From a checkpoint of a small model that predicts concentration at each pixel.
Training: muon at rate 0.0021, 18400 steps, batches of 128.
Data: 47500 training examples, 49.6 epochs.
Rows from block 9 of a small model that predicts concentration at each pixel, named by matrix and row number. Rows with one number within an expert belong to one neuron, the router's apart. Each number is 500 + 40 x the weight over its row's rms, rounded and kept within 0 to 999. All counts start at 0. Numbers have three digits each.
Before each expert's rows are labels from the 100 images, of 14976, where the router gives the expert most weight on average: "responds to" is what is common among them. Only what is clearly more common there than usual is listed. The data: reaction-diffusion patterns (Gray-Scott). In brackets: how many of the 100.
# router: router (model.blocks.9.mlp.router.weight, 32x128, trained with AdamW), inputs 0-63
# up: expert up (model.blocks.9.mlp.up, 32x256x128), inputs 0-63
# down: expert down (model.blocks.9.mlp.down, 32x128x256, transposed), outputs 0-63

# expert 3
responds to: feed 0.026 kill 0.059 (53)
router.3:547495482497481494544484503525512538527450494525416503452524517572481532550496500459501560514493507429559490472506563519502529483509485597449571463418494416512518476570484499572482561469556484
up.0:490465502507479471529567537492515497505476430414510591470546568499527467507534526514551557481502514535460452432448503466479501487485532494476479404502519478452480515579506542453536469475499430
down.0:593500521489494481504425575531504509488434450562505511528505497441487518508546498499524502532498475467515459461547491484499465463571458441572599531493492500527494511467459593522491409478459594
up.1:584534522469491461531515520482477543568508461467483531490531498482505497489460469500524468523532499494554488526532515474520516517491430461416488485424423559429582473563586491484548479507494518
down.1:462485488556492536511523482379420502499496517554475456555475489455533491473552481499523494534529511581493443433411484504511543499562485453517472641474463470487481417553501529479478463510573446

# expert 10
responds to: feed 0.039 kill 0.058 (91)
router.10:463525538492554524521533467545556431530528521414458495473469526512521505595534535458603472440561514506487501551460530470459551466419498531571509588481615482505532462549458405398470491525520464
up.0:440439417527539491478488479528497541492478479490468480585505501453546516547535486486519529433487498438492524447429503509542539522545540518547567463505490543507458509475541593491426431535425497
down.0:530515506464507486478490536495557456432535540459524455475473441506459511501482529517498444567474529502442476478554486432459499499514499524485444484471560492524496502454478433504518527459547504
up.1:549586548463527477484521464482523512485521469521459453503504566530515438448545483457494570503472482553505485500473542492526419381518472508499482467429463542497498425519510521473512562408477465
down.1:453493519496508489528521480488496470572432540550505564482446549534545481530414422579507448468539566526503521554530489416442494508435525597507522531499471518520558502557516466531516518538503482

# expert 27
responds to: feed 0.046 kill 0.063 (47); vivid (38)
router.27:527473430453496558479577508478512543496471483511523471606511523498490433535555413436500506533477503433540426424485488547524520558470480489506452518509490510481522546452514503423462573488442518
up.0:605481445523486535427435437486529503516496470498456392463482506476479523543517565547517579465453476456509490488552543537526517467435526537473480562479515507464472604619470500450454507487493524
down.0:481519515483476498499505493532511574513508489525531492481511497503426494519428501506538486462426515545482525527539473484495580525578421408433524490503505610574540521456478521548553512560462557
up.1:510407525534539543533527525475507511472505460534473458487463456541483520522509542560564480428463495615471533433534474445467478539488459498493462521517531553503490502496461455534513542518460563
down.1:511414500474538503443447398487427524500504453526544472511553504520531452517517498539424537566561534500548496463399445520493513444473509498471535519541541452492483513520524473496455465471519531

# expert 20
responds to: stretched (100)
router.20:468534569543465533568564483462466492512553542574507491489503497543473448487480477473464542467517460472563529441490514503462550411465506470514470508540533462535539558524428494443571472507537470
up.0:507529485551536556475530577460440500424466484534529484518499475486496534490453472438520546551390526546516480516540495511534437458447514500462448454472461490523519537485468477564440502482530513
down.0:508473490506471514454465490434518553529535570487537511552563488475482482516515502524445485438503492472548362544484465447481574527502530604485533452530520473513508527397478467485453496428600457
up.1:500521489543436429411462518532532532463466563443518518435528487511461559495515514523529524484534500436583515494495463546499491483450544549565533527519519474482415470501472537523527447446511531
down.1:464494421416471521481530546512499476436485523470428509463485550525584500512486480515482568582451517507548502476522528560448463397490467528451520528490421445437481495564523470532486597499516534

# expert 21
responds to: embossed (100); feed 0.034 kill 0.0618 (32); feed 0.03 kill 0.062 (31)
router.21:427472443572479503480526559481473454493579507464476499533534478523422511487487488424530443535545516442481547496493501546501452559523470543532521538519446481445528462504445536461480496518451560
up.3:500472456497538592435442532486449498514484571462530445460526490477494512498513523500526555491528528516583511390500512497487534484541471620429460519487536470477517572479497524453473498490509502
down.3:497547453438398556471561472561497508508416486507559472530477496454520437519523521527471495515439578514475495519481560501479485532553493484530440485542462520496477527523486448468477527514511440
up.4:516546480584509453513465486495406496498461470507462464487413593556514474601504479538497475473497488491510451451520479477476512610469515525507547524456476471595482458531462516537522477524472391
down.4:466529545508443471519523627490521499565482548492488532473555422493495509496522529540513484531522469527543484448455400495524532563437567469540462543492518460472533494433507463527523523583485404

# expert 29
responds to: feed 0.039 kill 0.058 (39); feed 0.03 kill 0.062 (34)
router.29:522525414544477528525508465531463515457554454459481492480483519522460485476503568485462514503518501451491505479495514498463569455541526441505521566482581528430561469597526535535552480544454435
up.0:535517536469463517470521497540562554565447465465562471441470527456475518426479515511536519504428457464505472503536473476515518477451449410532434451503457549528485533457482522446495530490450474
down.0:484532486507489518503546539481429567547408406453506469558481491507477544458457467509475520492439483538507486586476445455614565464504503487535460475507562475581495581467547540500495559494517490
up.1:560477477515529487519445401548552476496445546555516559515536510474522457529552576531470481526520541501415490503516494472557504479429459493542546515482516561565446521445456504526491514525451499
down.1:480499461511437453519536501564504551491535502451501463508544515487461484513482460488567521534470433500469516493502426497494489567531445559545533449440477482503543550496497495547447499588498527

# expert 30
responds to: feed 0.062 kill 0.061 (57); feed 0.022 kill 0.051 (28)
router.30:539528496510462501463534473522450523517448497562486494478468489508537514498508414552519470512513497477438454461435542557502557488440568536603458512437543413518555458507429501507464502554509449
up.0:589485433505519459497488520457548585479500471498452441522480486566468479466507531485491604500460507507534513552499533571532530544445497516518510523456505539455466562440448547442541450455548527
down.0:505556492493502500481508479507455467527537493574523540543506476562537538421478511551477506553520418487602503507448492561498428532506506531545413534537499541462493507495529480491479525415430439
up.1:522511468438489549540524507486513522507484518437545449445431377491500528478520452504488458539492466517508558484541431549531547536470505464458574542501464431527513481496497511507448504550485437
down.1:489566438460473500594526506493495506508519450501568477475563504465483498413456536449458451409495482458500564557541561490510512591519476463502542504443502495580515500511469485438558471484476544

# expert 5
responds to: embossed (65); feed 0.018 kill 0.051 (54); palette: cool (34); feed 0.078 kill 0.061 (25)
router.5:463503548495498503484495499525466513511499481487515476476523523553443522434492439477514451474577485434511516511505485427517439480491493501540603474579523513538453394458478426470509472461543566
up.0:528488457518516464508537464526456543518540485504402485464520515435468481489493511484528500598567396536528532501459550504508556428523502466477466525486476543435510472525534543449471531542450516
down.0:462509517558518505460487484525480485441447482468522467479476473495522474554462517535530503530518582500545528479446497498469425500459565452500534476485554522483490520481513470455528446500506498
up.1:567544475557481437469530556508441548515539448496488554568462528444460514519463442437529470529454513471503456466541557552481467469471523517500497514495489504473495506404522497560502505552532421
down.1:441543497492489483511401508527478543550499491507542487482501451547504481529481556590487519555559497610472528518458471537451442562490506577512493489540520504449481523513481529580458535563472558

# expert 2
responds to: feed 0.078 kill 0.061 (67); dark (38)
router.2:545535384418516496497505475501491575500457488457482454562431523511471612455502496564539465402491527516465461542468517506506505546456522439556511522485440525557441496501492508475459532447520496
up.0:487512505483473501498550523572421532465475479537490564510498493521531534496502538467451512496424479519474456633529479489593492500580499492525519477463437501538523425509514542539483412540489483
down.0:487478501533448489534524482492491489515533492558442464516500467465484450487450493540483480418546447504463485445486565507474492477458504519532491545510492514482540597435552461496489531508487605
up.1:483463463451407421559534548542502527486520532568456515510474502523488487485528486421484525534474551587466510469476521497556530472566431551446448482541470416475472454445503474538542473448583559
down.1:418570537560524565474466503503600490432456447449505550483521489468529502536480525550560516519510511529501472554462462473470433496482540484484545539500496524508542561503569444490467543477508508

# expert 0
responds to: feed 0.062 kill 0.061 (47); feed 0.022 kill 0.051 (31)
router.0:422461514467496479501552497401518526458521516454507495456582482489445485532509499464562514462487522497526490518470467475545552456483562477488421514569496488495481447491516583562462533505509495
up.0:482524514465507461438534478471431491511452538449488539476507504470475538473464432486482453552502539479450483388506568478560556554498512533459468461531526514550439509463551455490476387490523479
down.0:428487487466504470524510512502587567535500492513464441486441518499519514580504501537476438583554497482476486510484543465564494492518508518412454485541510481545567504459486427422557449481529470
up.1:472522494544521480442464549470472538499481527449472486476478486459516477454502489538439536584523507557451488521560551532495510491447470452491595465447534457516524472550468511537476508548499468
down.1:512545544527448492488495590362526458489495503554494526529554495500564529565460552507498498522471499442587570472510424523521480492463535445492574461534504507448478473493467485481558445491451561

# expert 22
responds to: feed 0.018 kill 0.051 (48); cool (38)
router.22:553478567515477441562523477522489526523567462509420510460497531535513578460474496526522479504507465552543516523524548475541526447563513517451525529482440512527470455441463501478506565414537515
up.3:504517499517489525429445475533538599412495473421530489529493389558482509479506531459449469465466493472528522507491451547429508515543511518491522511498502495531501495535458487544590446566499397
down.3:450491496480447458514514548496402514520479469484562512490485438550511555446477468503530492523469491486426508473518554481549513467465454565533518572566454460509487508465522510507452497542531547
up.4:497557503505560493445436479463467495415536518500502490542532426487498436566596526522492469519494490477541532525579480518549529504423426524547495477500468445504536537426466524422544507477525448
down.4:512484453526454488521533492511428532556425415480579564450549530469455534548415486481530494495433545506511434575413472568511506497538495447506541492530490515493473528444418508472563468539563471

# expert 17
responds to: feed 0.026 kill 0.059 (36); feed 0.03 kill 0.062 (31); feed 0.034 kill 0.0618 (28)
router.17:447517524490492480507456463390465497552541526511494475514499449512500447554424474497474497519455474470439496530604487553537583475467480525482474544498488558506520526466409534524466427476502485
up.0:561505485432518495507447509534589540436583448418418515476511487517489478543473449476587512510498445552507479471521474522549487507486553517487454493536542488457524493541483488551485565561522520
down.0:515471525415553458462487529458523476415479456552516476487491523548557511491482478473470453504493448549515533473505500474525526536497496553488511514514517478434430573534451435508455480478535511
up.1:417546482558448544545447524504486487448531490453523552460475512541517428480492489559530533430481587522541440399462477538475465439480523490483478505492558510581502564565541535502499540483514506
down.1:456481486519516460502478542494599440545487500536480499472470488455484460426433534505529490536489505553529434440476472514553507449470500500441558400552513511525509525489548501505448497539460473

# expert 31
responds to: stretched (75); feed 0.03 kill 0.057 (26)
router.31:517419516544547519582517651516522514527443497468559524474558500489476517513476488484528458581449552519513507450449473530511486542489532550450531487460506511485505511537495513485469523468462439
up.0:504401487475447535487477522436457547499498517544515448506484509539487479449546502458581475525581448448476529510478550392517521486383481491569538482467533450514500495475466528450534486485538493
down.0:458497502511586516474437539577490533518420477483537546541518502534482508494477491471456470515526467440444453519530419464540503507512473521506544487457470549531502543513464428503512498497557454
up.1:558438430478499482486565541475465503505476508637456566565513531524543497490499553529493515546486512468469504501467549471460503515413485464469503455548535520515495544517459553548554462505565467
down.1:492566513472520575499510520477518489555526518569480523487562512474480471468492539523560519514524459467480457466440472524478481486530519540480513377539413453447443542546477503437444432546529478

# expert 18
responds to: feed 0.039 kill 0.058 (64); feed 0.062 kill 0.061 (33)
router.18:503516549511501515491424511517564505493538538513523549476531399535521575550513527556411582500525488497466568547477522506466465427466588539500486505480505491436437432458438416523458516491492422
up.0:517504483544542517439510524477445510484564455483479549555473522483496523502470466523583494552550519514542516481494543508519498481508454578464502516551474465540594542515488508450477499518488527
down.0:458496461507491491464442472560429501515514492450546486537463517516404452456473464527502519541452516478546566501472484534493529523465489475523525447510495548533535494517479562476453519447533535
up.1:511509504493578487508548542510524521464464613410485468472539556504480442490478561505486552519399461533489445505592514520549465428475391512485518501439482514546455550538477547450469482500466467
down.1:514478516505472496487490521542479530447466476527480460501435468507539539467476459459501587482506506467548588540470511472495521478484552490459526512481384472507440467509520441511553541529438490

# expert 28
responds to: vivid (38)
router.28:470513412529463486418518436549519486498543522445441517448444519511528442462495504524446430454466471438493482490494519476573504528517430458479490528480525513563470463590533479544557585527494443
up.17:476566504560528478511458456474465533500523569492479450486429533531515528529476578505499538506519571536525498492551532484533469505554523453516420534568412494468530495514505506421469447482457540
down.17:524490477541467536460508485534445428462490520560579506516514513495554566426527518468437498585419531457458493434502547533493467470489551508498497504533439401490483455466489548572502532542522492
up.18:533497430488486464493448491466455546448510508502511540542476541515558500494474550512586493494485505509461493515480493487507467488512490528490458457510479591438498509463494474510517425478544561
down.18:477447471525501575430495472484542498528489515541456526446542495472549492452480520510582480492479475505531470463455528549521424494469474562528500597428530527527519544499498516481501560501509501

# expert 12
responds to: feed 0.078 kill 0.061 (60); feed 0.014 kill 0.047 (26)
router.12:472558494533488417509466508429473492550454507520542489508486535564530506423456542501507585467503497500534492539534555521490428463495447450465513456509507500545467488478453525512519483499532569
up.3:517503455482441515491555578540445452484536452507413544561528496500510467509572460500466504435545490451522500482505523558472552581486491553475453490475547454505525448485591533465499512463549489
down.3:500475497509491496492459461456499494600511510527547507477504467484461493482465433492517496468558480552517485528523436466380533475510586555607511508499472538509527520560477488537532527491529520
up.4:450507486444509504520556431517476482486486503561490535428586503502513531533496471540504519464428482515554563518533526456433520509523588463488516491484546461532510491542422530462468567509571403
down.4:431532453470498479412503525540463513520507462506503475588514519427519551554471465489479526460492474499511514469484448490489449538497517542520446510560458551463552541475534459506483440475485536